{"horizontal_flip": true, "cutout": 0.4, "num_classes": 2, "stem": "deep", "optimizer": "muon", "muon_scale": "match_rms_adamw", "lr": 0.0021, "nesterov": false, "orthogonalizer": "polar_express", "weight_decay": 0.0}
Rows from block 17, named by matrix and row number. Rows with one number belong to one channel. Each number is 500 + 50 x the weight over its row's rms, rounded and kept within 0 to 999. All counts start at 0. Numbers have three digits each. After the name is the row's rms in percent of the matrix's.
# conv1: bottleneck pointwise conv (model.blocks.18.conv1.weight, 64x240x1x1), inputs 0-119
# conv2: growth 3x3 conv (model.blocks.18.conv2.weight, 16x64x3x3, transposed), outputs 0-15, a 3x3 kernel for each
conv1.11 104:547557469528504460457473446480530534443520507460519549556540487503502565486537502524540471505450494451474479511515506502518448514477468546483541496546592518512573526506466467385535529507566456431562536533519413520510516520590522516456486503487516591493405417464475548507453452461481513464492593478428461564529518453394396514528427510533522480613414513559494575
conv1.12 106:491545527620502509550491424483441408477591485495566536466468451515505571438514530663527552489537513563578498490526486510497515526509519552446550441423436567417490401472445515485515573602419380507554464525532484444596488572463523436548529562546438562532519511540415488480504431488524473483451459543529501567534557525548514488445561436479460481417510449494505556
conv1.13 103:520469549491558480557501443489452513468416495522501437503549449495529551469549505431509461598470479529491468519541424427522488451479472509482514449520490463574466470438550528531519531547483504484523482500502513522519391485547619465406463487447488511486450502437490596431437511501498543518477421440480516592497412620567388519510472487383490505409473471445477490
conv1.14 098:461460544491482434500506476475489571499488574629463503418479543450527510527508529495582525462566505451443393545576495466494426512454473554418498431535495417504454492499546524497467546533519555525398529540545537464496526450508487514521380532512516457566478504512400524523524501536595522384520548411541463484488464535514498455488457549440410468460537518420533580
conv1.15 105:582469522505567500470487483427530471581490591482426525464565541546523475543538530581468523494534542580418459507453490485539432467481474465510569463555498486507519500554449568536505565492565566469566466482499509556567498431557445498475459535575466482449470482546451518448468529478439499479532536462447536445521557433493466583592505498453508466553391422500540521
conv1.16 099:544475501498527427552483529561575572473530506443412485636527468481544526549506537534542496554457581522535477443477523510570535521501549578495507505513503616451476476574496486541468508414505507508539531453460478459483468492467458606521493462534558583501454409505435433496409524615496435525493447444497622541502499492502528428553596506517538480451502483525392484
conv1.17 102:498568524462432505504465527421474514563546503439501477477505457501469453520525458537498538572568421558521505563554601364507459514490502457497503475513530497587606410475533441456525419499482487537584502485532484498516455538491405502509482573494505519479595508390470550542575462516493480481529559566549449511520471472534461525533457516581475519456503542465498456
conv1.18 103:485559481506439440490498483532573500474495463471496528478488465453520517472471503572474497488480476482494480584444501543478459444523509471479550405425611452526593533525464488500485495515470543610500410500494544502466502459521505475446447488538497496474589499465463517519552549450641497569416477517589497546517569488468581505581481515458510543396583478414407487
conv1.19 098:528478457531410492513521536531573477501511404520492395373489438446529458487501554530535496539564558458494536501508546535450467409507494589445452543521433531589517536484489558478604533473452431551509413509511457539482455443509505463508495472503429384523491512488472589443507523485496452502524615604463549552519432530574455428501579480582519531425501513483458486
conv1.20 096:523545584555495520566555508526588489546511563465471567528501456560448542497569398507560595553567456521495518525556503502542449459470529488530402399557476590514534558533490469463533497517438508554495473467532501507511592556488628475523507483512492502515535491363506459521480536537478538548496609525526509550577485532445497516548494596598467530451502575494481533
conv1.21 098:529495545461468547426515482590554525627549559446502525466531494576424518575556391450586444475498498571533534536431449490441490456517534530521490532508431529430499469552480431530409568547559501408524515555506503455551495537462548526549486462551533503501591483444578517502550553449439596462496453411574457455428527510419539476405476491461415464548491474489557524
conv1.22 100:441543488505457521434455574416502532530475516425570470527504590497519496531481447478542450646509497457490470508494535513545586489475532489493437560577541492494516522521460458441548472487539532565451455520522536441531505493442585526610487521601471494527550493481459433514451544527559425595470524409535486442497511545517455564566506443546457507489480499516465502
conv1.23 099:572485566429535500428482371493465517413470502508478449525468483420460489559468493547396530520553479593563549556458426549416486579422503510467559422519472455502459500509537590495537524477457509499385515388425607463508528490488534469559583527461517537515434559494424543560545516472520472469436508459550425505507506533507447498466552568520467634387550512347555509
conv1.24 096:544428383504476532382448498529527500517521449559490516463457505576428493492441341589541475523486454401597446425440538452427525502465515537526490426518440495514508549510384463470574506525466516589452463522445386459534477537489479498543452428469455518458450556561441531524511512509492395525468511552504478413459472432511434398451457509552535524423503421416412467
conv1.25 097:432462537482525500454582485464527503470494537455449591500464522487537435537479479423507486490370474446496441506547522514508468602487498507543570513495538650521495437525522390518530433548570490514462471424504520475506412495530447476478558449535467511541530547457538535436499490496459560489436491476519519449499465578496585507544559445498541496531474494483515458
conv1.26 100:564575452583496542485524471452511407456477526534457486490546487510543477478507449526516419604433536495452496459544505562506608563530524505511469526544474508395571502412498468489504496489382461511559494462495519477541512526423433511519487446494451525558504470532490404494528505532505579530406478479434513472506412500549584447491494445478557446541552502496517509
conv1.27 101:521456484509569583437465514490547463494490437472552543506483519418441467449511470532433493563491477497500509551504551491482515410508492530478492513545592533561442562487499486539479498527509449590450532352415525452461530558518378478510596477498576422428418514533447430479501458532556549465546481513484503571361592480532512461460563521559528414468482470510566509
conv1.28 101:514585461566476509545462475515598532523635510467586481485473574438578479523459525512523484466508471466482498593522513485546556493559441430464504466527484543501571504455546543550544535498484543512530486577538457580440508418437500504500490524605504574428486553488482520498525490549518449465430510612498549520542501489574406517575529494545521402473450515524493482
conv1.29 100:596527521502481464437452527512567496536498462472449518428449447493521458523465477494464512483603549510563533611547504486486502521515501529516451447489484509540486461432403519456553496508547479498542477428515573517416471489528517485449451545518502516605531576490531438521469479513535586586526516413457445530532492425518560462518620590488494547468467431512558476
conv1.30 101:549499440452440543601487434442509504601457539436479518472471475470592572507531546449435500502535572514500470488491485566405482547530510473574488442506537523526516435448534487598418525503463517528451565556522502492469550554515471547480527530557547455552458496555428491488504507502477489514445503544435505511525532521470558485631536507473449593432472502420472484
conv1.31 105:460401479493541484420487494496532476551492430422571504573522567518530560532468475421554515501458570504541545522527536523501475540459554507463540528419421400453547524560429580490474562511524445459494567441574548516512532514450424452469477458423466505466474544498418499451452490561473510602498580644491503564516563482546478550470577553524482570520491450495522492
conv1.32 102:487399470458488524503507538523518512515426427501529451434547600479495470501492470514535495519518458515466515517516526462445451530468592419458456448452536528562500455494452524475558526523495527560512498540473556437543592530482406512513448533500409536559506583547469523478508425529504480519462499630525438503547432488424471441484524455620535514521627572510554420
conv1.33 106:532452550567584512518514509517505498518537475498540462584600432467525562483476484446520512522499485477447498537486459468580482428439452433532401505503456396562465573502492524526472507555488450540506457506468483472426485509370472475516507499437455487436512539506484449484489535493481481579494567499462485550500551568522500448477550527526448536457522478527393506
conv1.34 103:502511447456413450513493526494446582505442495474550385538519445413492475530537559469586461418609442543550482487534486526505465454528494507583577602512532550458461475570524479447468526550511450597526450479516493488470497444421538483569490446458482449546533491545473485402475522516502497470524560514569472477558535544509381545482533548572578443438494509539616477
conv1.35 100:489508519533463518467586480532533487466523418532580486519464500498525521518536561508564549487575581479473565470441532478467431457427553562475523487506552598590426441520561590552511548568511503479498539461589507502443462516488493502539437520553461532497542488586424528529485443472476515478481483539439532549483547498491520544514512494529403447501538479503440560
conv1.36 102:506460513557474500546490392401572477503464512443444468511499474475460476456471436482463521514485563560585426513481574535598468485554474493521575493577530500593415552458457519500470533571530419466616498520477516488467538505547568542519503553479499442527563530445520508550523506478478542443494492436505478534415442500510517462515597486469449404491471568452399527
conv1.37 103:487427515532572515534543393551469474547505523537553517556464460511420526554457485511520473507524553474545552432558650560472451500450451501551519438455552510556506474520452465421540534478528438526478547587464463534465358468449527471535497592547523440377530597494523470570491576433522559472514498470533464534471503543550503494406529537449486487467424539484485502
conv1.38 096:553424507461501515429429463551495508504559540616433515555564493526570470595467494484454536574527524490511561505593562548406539527536557444584463344529553499480497496453485512520398526496468440485418522516521552434417425487437493501488499537516504393466478540476389501495436505587415515489528508461458446526538489505518468485531591533518462426539563506553443581
conv1.39 104:531429447594530537458505494509442479436499588503582407523562520452564529505528477487488490521569500504476444519495484509472481416523449464509515406468461489542472518551487590572415458517539575534545529481495501491406534553505559521592528455540570432528549500474449487512452478482451496492594487532498563519554505456541473531579407610508468498527520538510471544
conv1.40 100:466486464530533466429475512584423526448553524533504523545567467461487473412501498454511480459389538483455487504490437499545539505521502413482570434531546510496573470565490449507459514462510469483533518471488510526534420524541546468534461431392534593409601508510442496510450479527540393538532513522551521572451618558569468535484485556474556484478440469476404441
conv1.41 097:488534499524508504561501465448482543420489520476551475526508418454464582523553457519614459475413457535483568524518511484532516464513538435602472611500553492507504477475546452494598617561552477551619414546446581579522438525486440524493404480520408476540395513497465446527525460493487543538480469489543498527578457455405426516476475472447467452437448528477509460
conv1.42 101:436516492545483511546422531523509446525540536523447490446495539543556486465528482504547506449520470412543543514511611472480487466475486540533394477498524466474508498503484600506512503562473482541466542475494533545456552487489482523473455526448557525581496565497484522531541423502460479348446610556612466561484548404421535520533519433537462425497554474505443440
conv1.43 092:446525520488458548504427493478471553572527599584381500531526442454533496488503505535542505492407542528563523502454511516557512477539498532551496464546503495461560491565607473566499457518409595485507471437582495500590471523431425495473448522549552563456481556564492454460559472491465506542459453572417455456410596483542548515451478503553535518431493470532507610
conv1.44 099:369453562418494470460519497510587564459519538496527436518510444493516509507515560554473512491429529488493546467518469465445457431508500434539519518473518501515554582436557474501534463498484449571499479543403540455541464432458518405509537453467579495484425496557585412516570483472565458527519404558450545581470498474515588493432561561479480477453539464476467509
conv1.45 103:501585547509423500413447428518508520539457508459558491562454550540458479588482486542526445512481539528455555498508470491465486477543529476488560480525527496463455458445680509526505418479509516490517442494501515487547537483527506457480540489565576536463540488646480463506449470430476555479469553483537436508458523510550540548508485524461590480500455443532553471
conv1.46 101:467501462473465492507554477477472445443551474532610491497498413522401534433496537542458591490469517509462463532517526548486558511522440483451517539574442489446532470526588491521486516479433546378523528474521484497411498501569506474482509428544604499415487585450458567531484563566426521526478567547432456552541620473607442455496515551416497539466515496540390510
conv1.47 102:598477462439555417550416508499520617542470574429563459475570509484477525450478541450508558493438569501485491521471405552457507496487482494486522446461450606477456473522496487516469524507510480487501536455466419586428529484590521504458439456527483493493486487425540502623462493493515507455492571557436560479443525529518482564500522432518574462485538506495352538
conv1.48 097:564422450478494607495559500485525484508422688542519507549453501524472510555484403504487477562531460547526522467422519543466475493523542465546528446499416451431380469488471539563493482528574449471456545463557435467566452418482500422520545461560547511547480551476588513509464497492527539523542517514521419503507511471431566491592536528524500512548531525467455525
conv1.49 100:478453519537498439450477544551520526500487477468572489475560548570585466439564443555506518490531607491520636542503543553473484594465516465486495491531560513517527414541486479488526419553526556520507430481481586526591454560421507449537468558500439556506453449605417504497488549509561559467503476516478549499564527471493501497467545524563580535484454561467485445
conv1.50 100:505462493478506538423573424487539472518551520541499546513527512454521508434547478497500519449407495583532452499462476589550572562474486535506478485522590430465474542549578417547541506623498439395472427456518504494455440491496460540543525529510482530484488426417482538490532527558438560510549506531608588455479502519480494595445509536333488459544524540526486459
conv1.51 102:525526471464520486533542521469488479488451464436566498472509498534510460521450519440573576517445442495449509569478548431513527434425474512410480437529470578568529416478523528517438586576553495496566557538470527571508420566528500490514543436549588484565438531477493499542460508442428499463520588466467462443549397467459442472501598458500487491473424421502511505
conv1.52 103:434551585468507435464518517502542532456519413487446477357452466470437458464441503488505556525515554559492532511556531526482441476513533421555483485515444536516571519446516520506566549473514547511548504576473491502501540557503478508445428483515591416417439556496459495497473585493524460564475540486474499465590479509486442484511582491544513513497397542501460490
conv1.53 098:420475486463445450502447524506496608483447513509532441519491464549475443586504607511503454431444519477370523553473521479531487511407485445453505464485532470514463458488471532469528494522594523500465513553537456434424526454450516443464462576484501453552544535542530522452464434527452562423540536435519479573507500439451538477537521444533453547621415527464455515
conv1.54 096:492449569528444508519508490416546510560495547444483470505431496478571578507512457549508509484424528520529539443454489508494467482523568559496442447422573466514446502512586488501558396572486453594577514512484508478570459531535464532459488428524527441462475448561528514478439412434402599450471485581549528510440479496442483583477485482410505496504502550522401502
conv1.55 097:460570420463433468487489447452535488463530467434455599524518425431558480551527458409616495468527560516531465452449478505576568545492508575527506489532437534468494496531584539426462527585603515448488572508513448421637473485450404519432505511509553529450465508561427445524492531551500499468522488595501432501482514494499477519457547495498398551462457503484502534
conv1.56 102:456448398600503448541455385507524470505495471515522580456531454374490490431504451495425409462415489456595481493552565526445447455484535464456382534469498469487556456500477526516588542510505482480448521505560514509529532501414461482451454460505501548514588511476574437451509503479438551457510343498501448497421565500578499466486563510483450436471389458517581474
conv1.57 095:511501552459516531474571487485565539552500546498523449510531458428513551519484496529493416588506557512524490475431566514504493487495487476486437424464434411456410487485503592510532527459582625557473493420514495507435454515507496450532457469577532487538452581519494539511430542542494439457562505548542501543502538445587429476510507562527569555452497536486460505
conv1.58 098:462492530481478500497448494520485482427486536592499488579511467531529461458482508475529504472573373435489546582461443468527485491483465417486544509468476470468427497497527595420438522417495464588491441476503509477484507451556477503515445360534495503561433520492448558521488534560470623447530499483529506551540533437522522483502430520481449492561505399468504603
conv1.59 109:531488555488556528499508496471496405472491589590511514532477497451562516540504443555517474496463497527519601533513539571523519423452520484441439445452563478494550599515552545543466473511412483465523476537550471514568485521492563546506409501515468484470594581435491453518640465475484546510459501498582465498513503409429493417523598490530459512452458516413443454
conv1.60 103:558450479456466520526443499509446493497475542467482541487435495487459507574451456386508410547516545509447538463490516579537491490480536445487517463564484570535435464479469515519474435513583521505471466543420479549552448490535485574541398552516501529532562573600494514514456540532394534554449505505454446521512441518520530446501542423485463404596561558460500500
conv1.61 086:499455497509461598526507543536500423461422539509457485466542456424516552465544435509447418439443553421589581459554465560432600429504450496580586514444506494447468416426544473499555505480538393436518504417451492574497595426559527520504466529550507433492502537487577462509468506495516393519444509503519592440456527513515447518407473540533444446471426484440591616
conv2.11 102:466475459442419405522525496475491561422452495465462472499482514470509474445452512505476426485516419526480413517462563564534533557511471477458432505531442495454444432504509443496527431441416503502476454541465472452504463477508461500407514466487502557507537512476446576490555495445533414461490478484466478495431481476407462487519476463637608616584591543603599469586515531449426527513484433471404485401393481526529474486485375433478523
conv2.12 095:474433419570522474484544564418525432481478463468446515439493426479501426466572448532533481533407515487467467413524546480412432467570455529450560471452515506468433461374422419502464531527475462478417476526524444485494494500486511598607452505555394496474459472510466486511471504509468561532618466583491487497525493509512466507442468504444527508496569433494498457512585597497679525486586557474542464502460491551461475415455484417443492
conv2.13 107:474384441589546491557546506454500561526540518444478468635439501616583520496449470636485508538438494499410459462441466516501481567557534404468448467513497538493489567505530477502482561548459513505493608600507572494532525535481484513518439491483548545600564524473435503521496461427490525485452530511479498471514484498477482576507549556550593591560608555506535444522508506461495456584510432479518464513527452608501473579526378550504436
conv2.14 088:625583483500579573485541526470493431494446491561534443444396464433478464527375439470476577524509536594522516484498499482561497569501453409524492518455562493470476607546580511540478504540464511461440555532505504519498474412414590497523526503466503505473533582519506501541467467442537492484559474467497531522518523489415517485446403423454416556555599576443468466506451450495434500453429433440466481497377400508577499472536526578532539
conv2.15 098:512491475520434447562462448571489511567582561556647528489434497519431440532529393477469488464488460550468468539468488518389455508437444432506380488485547431479488550467452470522481484548491452517471568532512604542523466515486449452459444453496434446568439446534449442436504430460523502509583460432384506509483561537432504538502457481507468423464431428454476529424472433418448468489538531601552513497547503492500512560562496602586520
conv2.16 087:482439433495443471522483485495480478591549579479587582617497523625524552525542518534470549455488471497537494423444518464525559435458552441443483408436426510440427516431425494479555468479557493677562582547475614547498560496521415454469481475470488513482516460435466517491501525483569481430523430554474512500477462544437562509459444476560494617475532493466462446475434552480454462511514514543581541536516600514488482494552459472582492
conv2.17 139:495540492501565573511572605507492514477514533469491485466500511448468426483525489586480504547580520455510534531509471571588520510480471550580579485531585490480510443478400470451469461466507547512524466509484468436427535527445476552471529593562477523496565559543555548565480528620494624593460516541497525448540573514514503427516499552560533512496504477444453519446568629494613635604560470577526452441460477519525541529564540586556529
conv2.18 111:595577531566560485528435435449544498522546532539624610528527479492538558469412528504527512524516476507501453530527460498407427446403439595515494553521497518480419415486466519505492605484413419453423458504509498478505423367424434411402486496430473440472521490422471479459493514623477512545499462468455493504504568544497527551579542568515500443431473462467486613488504527443448467559502571487468540470542531484513494489497559527464534
conv2.19 090:349455568474441587488517463447424463438492500418480550574537474535584566564509505583490607432390475433386509523538520470456463504455521478561541393499528473527503581535578438492534504448592507448506507456502415507451512447482488444485484494475461531487442480482384425520459476442569501545553517523493448572468538581538539457577571518570560507529446458543540556570518521511579540466454493560506487470468481446508494455531565524482569
conv2.20 099:474522508438464502481557504452431476436370464428437431432522526440402425494439483445535468417496500546558600539537524508609504468383472523445563514461473529531477470421439552481473544502493489439528472485455458485479520428461482520483551547484489476423540513441513536496462589480447552447458432469505467418545468506580477529491547591453545557438466507518544540564534542546638487466492492440504563428609486428473480457563479463444396
conv2.21 113:491525480519583532496538576514447449487545450448505400521496396537510379523448378516469459635504434573448481452474443544484468523549501443457506406469450432433406481448449454440430494432440489479384561512487508421448510472415523538452564527520519504499561525465527580473520456508521555517555487483456409492503514499484526508459483499586547517609496466501493556499475535528505497653503461575494403464491473541527494547586543525491468
conv2.22 097:480430503514519569511556500509499466526521449495540516541507400578640465474548465466498425538428430500509583461547622495531601493570539477413450515428466454503470555497458499504450452563485560570558537532628521536472544578639412469564496477539479416525490560480484477422481452475477456492491466616473498404524521513514553623448462556505522518503455524491534434500550496464481480512495518529555485468504441541509369516560483510448537
conv2.23 077:469508546416592585518519573559416471505471473527458550429384499455362416517409524459545563482530560471511539472516474473507530458535587490567441491563555534522525473655568552569441473531458492461454474381520470455554549502443548484485498505486479425471421473525448359482494487536429499497497479451546509492524488490472497573527513454466495457457495481446481517433467494572478460476513504445570541504602577420445465526492538594530521
conv2.24 086:568505574472535478545508457517547573455519601445496530519442498472476533507561522473553589408526506475434484555504516490455578424460516510477465484545480526511500536584583445504570544437485378436464494451526473525495478449488509437460450436399488466506407409481405442510391493482497441497529494552573590533495537552483527572538551531570583499530586484506491496521556402558363412408451440468490535478518454489448576476499456557513480
conv2.25 113:467478518479439424515492498543569496550612489525513487504480466602565461483510529531436464565422428551440468503442503527508567625609601477520510517516507452499461515507469460423485517502509464534526568637508536505459525561517462543534433420511531515590503546430485515395525451468521480413574493453428445502471505536502530546495481478526559558607603506479445406515563504474562541617504481558541539486531498577582466560568468522543431
conv2.26 101:388453342486449484460490450494519477439488429430410557436493534483499516443431491588544482467471444507549514448496488444529637488623642498438465549507510483470494431430453491459516510440536381495494439563497517503501450574620521502599449462417520539557462450590476516470497448474469479520548529517489525509477579602493491466466501508423543503451458538565567469453499495509493439519517500503429476504464481451535503480436512444446464
conv2.27 110:493454469524444443568483474449524471429541479411493468495510520541548561483599497618459416481502442522497532423448561484533615456526598471451436502487404496507416477554515435504466403489442441597543527581565495462491489576674475497584555530442476475543472452471466461475533425504511497434481554517556476446541541502593514500562549525495527519466508552505514482532463484516476393420473481485476576468446503425453454480432454426456481
conv2.28 101:430474503434465475529452482492536558512501517509498564516479462462549516421503483473395466459474476483455552466506549497595568513468490483544487514548437480608494564562515492506495464533539610557601554560513547498480519627627392456508477452453420485584473503455556522479481437516480510472516538533364464486361427529437508520570559512598507477521543474511587531493523569508508493466474448457463507433552520517431356523456462530545470
conv2.29 114:417482487436509515492505534517535577514577533557501516461507547583609530445581546655583525575514466499455515525545419531507526439520596393404440402472455420528520551474521486396473518518485501507575553592539546602448504546536429476477446500488436593550541562515479546523536402430499513528553506475444454448584573452509558522477433484485536526525459495527484420454534542476494528572562455532539551511505518519528442504468476439495478
conv2.30 076:526421488505504495569521540464591502577628401582599507573535544653525500462501524555455456504452573514467556465561434475515574488396542617531495486514498514487470484531462524423504410420544557514521476496589568450531488425621480480419479533461508430408494469408478519589518552529504479493540521527529484453484532481463563530499424463510534527484477444451479529383513504493454496390490526536471493547560438481482526512479538496485542
conv2.31 103:438497514488531507528456493521501476490634434521567449493433492534568465511525458595596580505519456537438465575520463582547515453549499426525501452454487492527480456415482430436476472526451422479425461521574535513466532528511496386461510456480509472453435495535463472500481518460528515487546492431435544470478536561511408414454455528506448495511459511407480475497460503422433512657633518603566576459429454459549457528558501601545517
conv2.32 111:546619504597648538574471476592573495465565538499461506480510409479497467531540563506519471572503511530495479479520515432448468437503419541509506447523532499449477550471531509463455589531476495425447493513444451489449490405453444487557476497491457448518484502523548500530503594621522515620473499436441530479478529520490504479568409455543473409595521476545567569470559604457514561607545478520535475498502466446508597469538621523510481
conv2.33 103:574460471642602462559509450447518465468575472592579522556512485591614519527623549520493537448415491546476476473468515491446493438496581546539456441489420449458413554515548592488505508427504424477516569549451557542484460456528537511510486545480489519548538568459439476435520502438540551410563433472559530493539439496440493524514468537412457538566509479494566488505448453416440380486466444460478507484530481478463451548463486513525588
conv2.34 086:520582482500508512467462408364434497387510482499485453385507461505532392504519492516509487479537582565494566479466570560524568487572548515433418518512495512500507451464459490541491412458447433534456558513530558523496514604627532476599497543544434463490411404425448446490563434528480466415497467472527535504509504521456561427485457482443478435482450525512466510523430461490469428510548611429451482479399489474526464440516559565530516
conv2.35 095:547530507476510534584503451446609498455631495480565560518578482524586644524617679505539485547496522503486479492483487475452540449420520527511504449501496452492486473475492429471512459447459451511551442504503459548488479480536513471518504420422520459409478542495494547461569494475457430550498540501525410450465562478524522440494450488527568527469461434568507544470453487433532481554428516528552513514462508435402426415370452423484449
conv2.36 096:450447494538478452591505468420481517444475487620552486401550416495496436571550554490486581429449437468459459567500483533389432533448481586522475512564533477507524451452427491449498487481482420402394485504402570474442476412402512511472527535570443463510473395503422414446487442492488529506515504460437584505522545485462483526454522516439521489521432468507518533473519459537479477455418473461552513468481481445483555478547623546581566
conv2.37 120:423480478390554454461496500469523566479530570518506515515528467511509485501533524636555477638568482462445421521476452549520459571522525411469450331419486508517472429409428413495527498420529572528535534495503508485460513601543503524525492477526450511567488615604462570571527502494500547511520471459540529479500545421484446443475479485583480513543535565506525435525550548492565582542604503506546519460428503560564512520495525547482559
conv2.38 109:476525487478611510499477532459572556493605498441479578543584446646542525448486471540477481499471530444545488455499497542557506548542497492427444437503519508474557463439453472439500550492589542587449523648543554511461540665566466466534406425520498583531451599517447504544494438475596516511572439480482483438479529485480512471496526542546511526547532533509501483481570454433453501579578429495552458466485489572503459462580525455489528
conv2.39 085:446456538477483493680464456483532511411518525506526547493476521544512550485537503470476488422428563497494490479501381461558388532430481438529437434475473518498415459509430411466542424466544433431466444486463504500499502437467560543458521493457472488513434519563564462561464469508428506477484475454450548530451463386488524385521545501565596540632535478565541495584563528526437544431398528508457555470444519558500505505561479523489550
conv2.40 102:465428521521481491585532524507542519548450416460416479514561499444483445419426347578478424468464420510435497498473493534514485478539547459606535525507509506526495540499453498510534507492477526528510551538479568459385616642594362449512485521494427489514466479461490434519631492476484452459507535516546540478483449436433505482571497503493472516399481471546571483574541479477468497533518471500486445486453393510389442536449475500450467
conv2.41 112:459476472476483531426516536428426452452501451403493448532475429492497451500500445575457443521473452498520469443416519442537547489599590383476514559507420536480477478487528475485433522501452496587507473464491438453415484608592509619620437531517477541546464587509437528490555508499505502458439494451491519434519413507473483508467503499596583571536506545522560457548560463474525500597608512505472469403407464526519480493527450512424431
conv2.42 115:574520511513563552467483521523501494497447412559492522432400490407455488521474496445453527438515626378485516570581573553520480505508514481529515534513544445519524560578488469532600426518574481520480515434502503506525491511498498455462564496496500479414540482545594635556483511612451510583451494526587622485575539487593609493506517484490460460435412487444498534512453532536526585458472458517496505496510519430417517517572522468594534
conv2.43 084:380547505423434556432417484485489518515482472622466458528490478445538577453497510448498515473519493472549585530551510474572569513546577453507449540549452536551497548498450470582612408483574594546574497502610487426503477501550507548493473479515463441483476511450362457573463561501477513495489509504405464521417459475425482466520594467493432470378456453503535520475512517490543532431484526442487471528497529537434425548517436433518403
conv2.44 109:450545523431461471490470490481440468441433553490410519487454497455452528569536492474442479496436480529546506537504561519469492449405456533482504524504578501539561610566558549564600489485559449509481481457513473496516512453475558453515521439487542506431463447481451440406528464484492489488479458496526499497543428538518488576565566580534514516482460530569543457592616456621567467313402411461408519465499488487450515411440462433472485
conv2.45 095:517484460509386505471462523570542488599531473594576583495485531628562555554639568497423565508407509523513523496523549467479446503516499472466460459474385450454484547539551463486532489605609566518476511533525551521534533525541460437470407412456433534550562472405517468476456431467401463494519495515483482555553487495535511572522471518506504519423434410453456457497517436522533454454422430520527458510515543529512503481469410488511414
conv2.46 085:477490447417516563525495443495537511470462560489468465449452536427473453456423418456478486484551558469535523504450444525510409511492485445339433471455488544521468559476456478486488518471463408461486422476443415493466497426486477453469462435535377445623410476455489493524539531517456441461521464522512495539465543395400476487435463475441470521516529553524596507515494539507595479606473550578588573457447498574510497576579451551530463
conv2.47 104:488543545506523512573493428457551545465564536483532499594518435535534544515511525585498488549491468511441431449360435484460509500521535507512529491451487534505451493527519442473497496484385449499507586521482549519430539510516434516483473449530569549475547581528542482513477455491437501405569516446501533484442493528454448501510483458577662547620612519561562534534543510443359445563490439468474424439510426558561485591589506555476498
conv2.48 100:473378429520502467520572449473509502525570498558546460416482502551582430484551518453480497476429420523522416476524539442460508483479563529525477531491478505444466558476471491552521465541536437493390531581466513520531377480550488460526473463492421501501467510463459449381434424495578498492636462520428483583445471585559483530445406456467471568561458516476441465401432464463474464471495547606537559514530553493428532530549530572577481
conv2.49 091:497486491413582590397481485490529484581552556515513520573503517483520564418489543441503450439442484508506594493430535500515498505502517480352511551465491529481437565454438414582487537531507554578597549533553529485479576603583441571562494481481471503579470594519531571573484522509476512509540476525476377444521522529504593481535524464572517459505498464456487415550565521423518487462486462437585531481437486457508481522473392556507414
conv2.50 100:500518492559497483550562506458458548445457532318417488516490438508563473427487387558557479601486424536483518460413465521577614631659568479533474477550492464522466450448473392529411455479428505446511477499535502491462521522530532438534537486499535522490476469470438475509460565551456520514460446553490452481486449457497485566493498524571562502461521513556505525536499467551549544609549476518459419434409486537515484472579524478507491
conv2.51 088:505496440583469448557435498481444485498586470620588550497455426515498499453501421472388538528420457496448468397373478487484567494467481532463507575441517437387431592492427532558519473530437465506421560625452536489578540558533465544537502485516467468560449527446466427484544561487494552474572578399504462453501511453473487535467439492510514529524558446464462505548492434459422431447567523504491494471444464512494431565483496491562504
conv2.52 104:493514472503421466491479364480452475525522503503501460550560498561565433494489526456483476474478472483450376543489555480417537486433515443430445431386422501497412500455444540476460491509428345430449405479519432467442538488480455455396456477442519498577480495381471486428520493488511500484447498440510532559568511530514487530503413490428503492484552478483533537580500512481386412508544477466587563448558565440467431470476453481529441
conv2.53 102:531442430499492469416484411429407427425443534486440483566486515504518464503486488521444379518520454507510333440468458440504459471541536398431413447450409472515411481414483488388443497486478445407470524475448406467430539505494521545545510476491603493452581484509576549524543600466531539473474496471534529506557494468544475422468463466482512464570518486491560441484509480444514499535574520518526444427443461575541495491502434431522489
conv2.54 091:546518491594532570575541458444499416411566454504632474461418471520554581578545552576535523549521433543529436503522523429499509461525553567486572502506582477454447509467534437503554448533545443425481509439500458524492462419527579528501457514510515410436521462522504467476519571605522586546537483426430548534511589437489435407488469476470454455508420369500484515504509545492519495502591510601530532496465432498536552483526550536520573
conv2.55 092:470504501455423480478510507537534514555578497582565516537490477440562540437502590389424507427467517471598543562500550564489607466509562425420422505509438484461423518492476420579551422556527572592603565573614489530526542547595447469468535548539499541473523499454478498550462508558473438515574521580491484523494513510494536476504560477419448450409477461485532530480440496447379434477538483504537562555475486497448530406515482526509485
conv2.56 083:457453524454448554553531627546494543490463516455366518441477432448509462494489405552519472542454375492509487563584485522484497527497401498595500516547564549453488504576420513461410468546537515498464453490472536467474466472468573490591513563503423548554447428538430537494528465509427586559465514587386491394445551558434483513545502513538526475455554427503513521502494552447542538549548533495534457388446472469442571569462505503473504
conv2.57 106:536496541609563558516510469461572521456512517443528493538460468495448499537591402474441562448455596421495539569574559532471453502400378515594520464568564446552541570564510471428465500431449464463452473506492506534561470409418509454457534437473515416431517434463538513420475499544439471549424469447616543520578503452539511453500566475506475486496541562470466553481493494574646509537466477543527522502535504473524521466560460567509474
conv2.58 088:477464507489466469460392459478476523494531510453496495558484430492564411439494477440488488442522432566422486482502340503501474463526502548478465443478517468502459487411483461467518541478464476478479455539512483471450520527478545479478496514488417539547461576550427452461471535429507531510552519401398508455470549562464531542549539433593563527642572458562584480524492523422429489436407476508464506410515441487574593551523497543349430
conv2.59 118:547465471544566462435525508456453488497509490484525424496481474470485440430544499512564495491528481486496479434440411448482526474553572491494602419451542485461460482455434487523487470477460459508465437522508553497486540418503547541476529617510469478499585539471542505429454501549478539549470454518596601437608615528609539504497501485428501469437413513399439482458504538540653542615566575541536588543486484487463445429534465463488415
conv2.60 090:534465476514525447433581483575524516535525452464506571516506466617523445521524469564483456576528450551520438560469496524457503468612492460439458423454494479500397460502518499425463520424452592538490542571491562534506463524529451503534503469526602507420654583515583605475475400493469452414402434445531574592561453567530516565454527511469524540472420530507523563500508526481404463533482489566555504485511471562451430494516506484482489
conv2.61 068:514560604495488471482561437455428505468482516501512454454507420475527450547544445486574467549498553541505563481495466517447546559468469494527495526436532588531503515520509535511472364459515478507589491485437489439486529499613614510464479450526423568514386447523414413590538477470558489465513575579489470570369488553392433426448517551450484441502542521523582487474465493520401412400490513495473403495477498470535564504487495451508514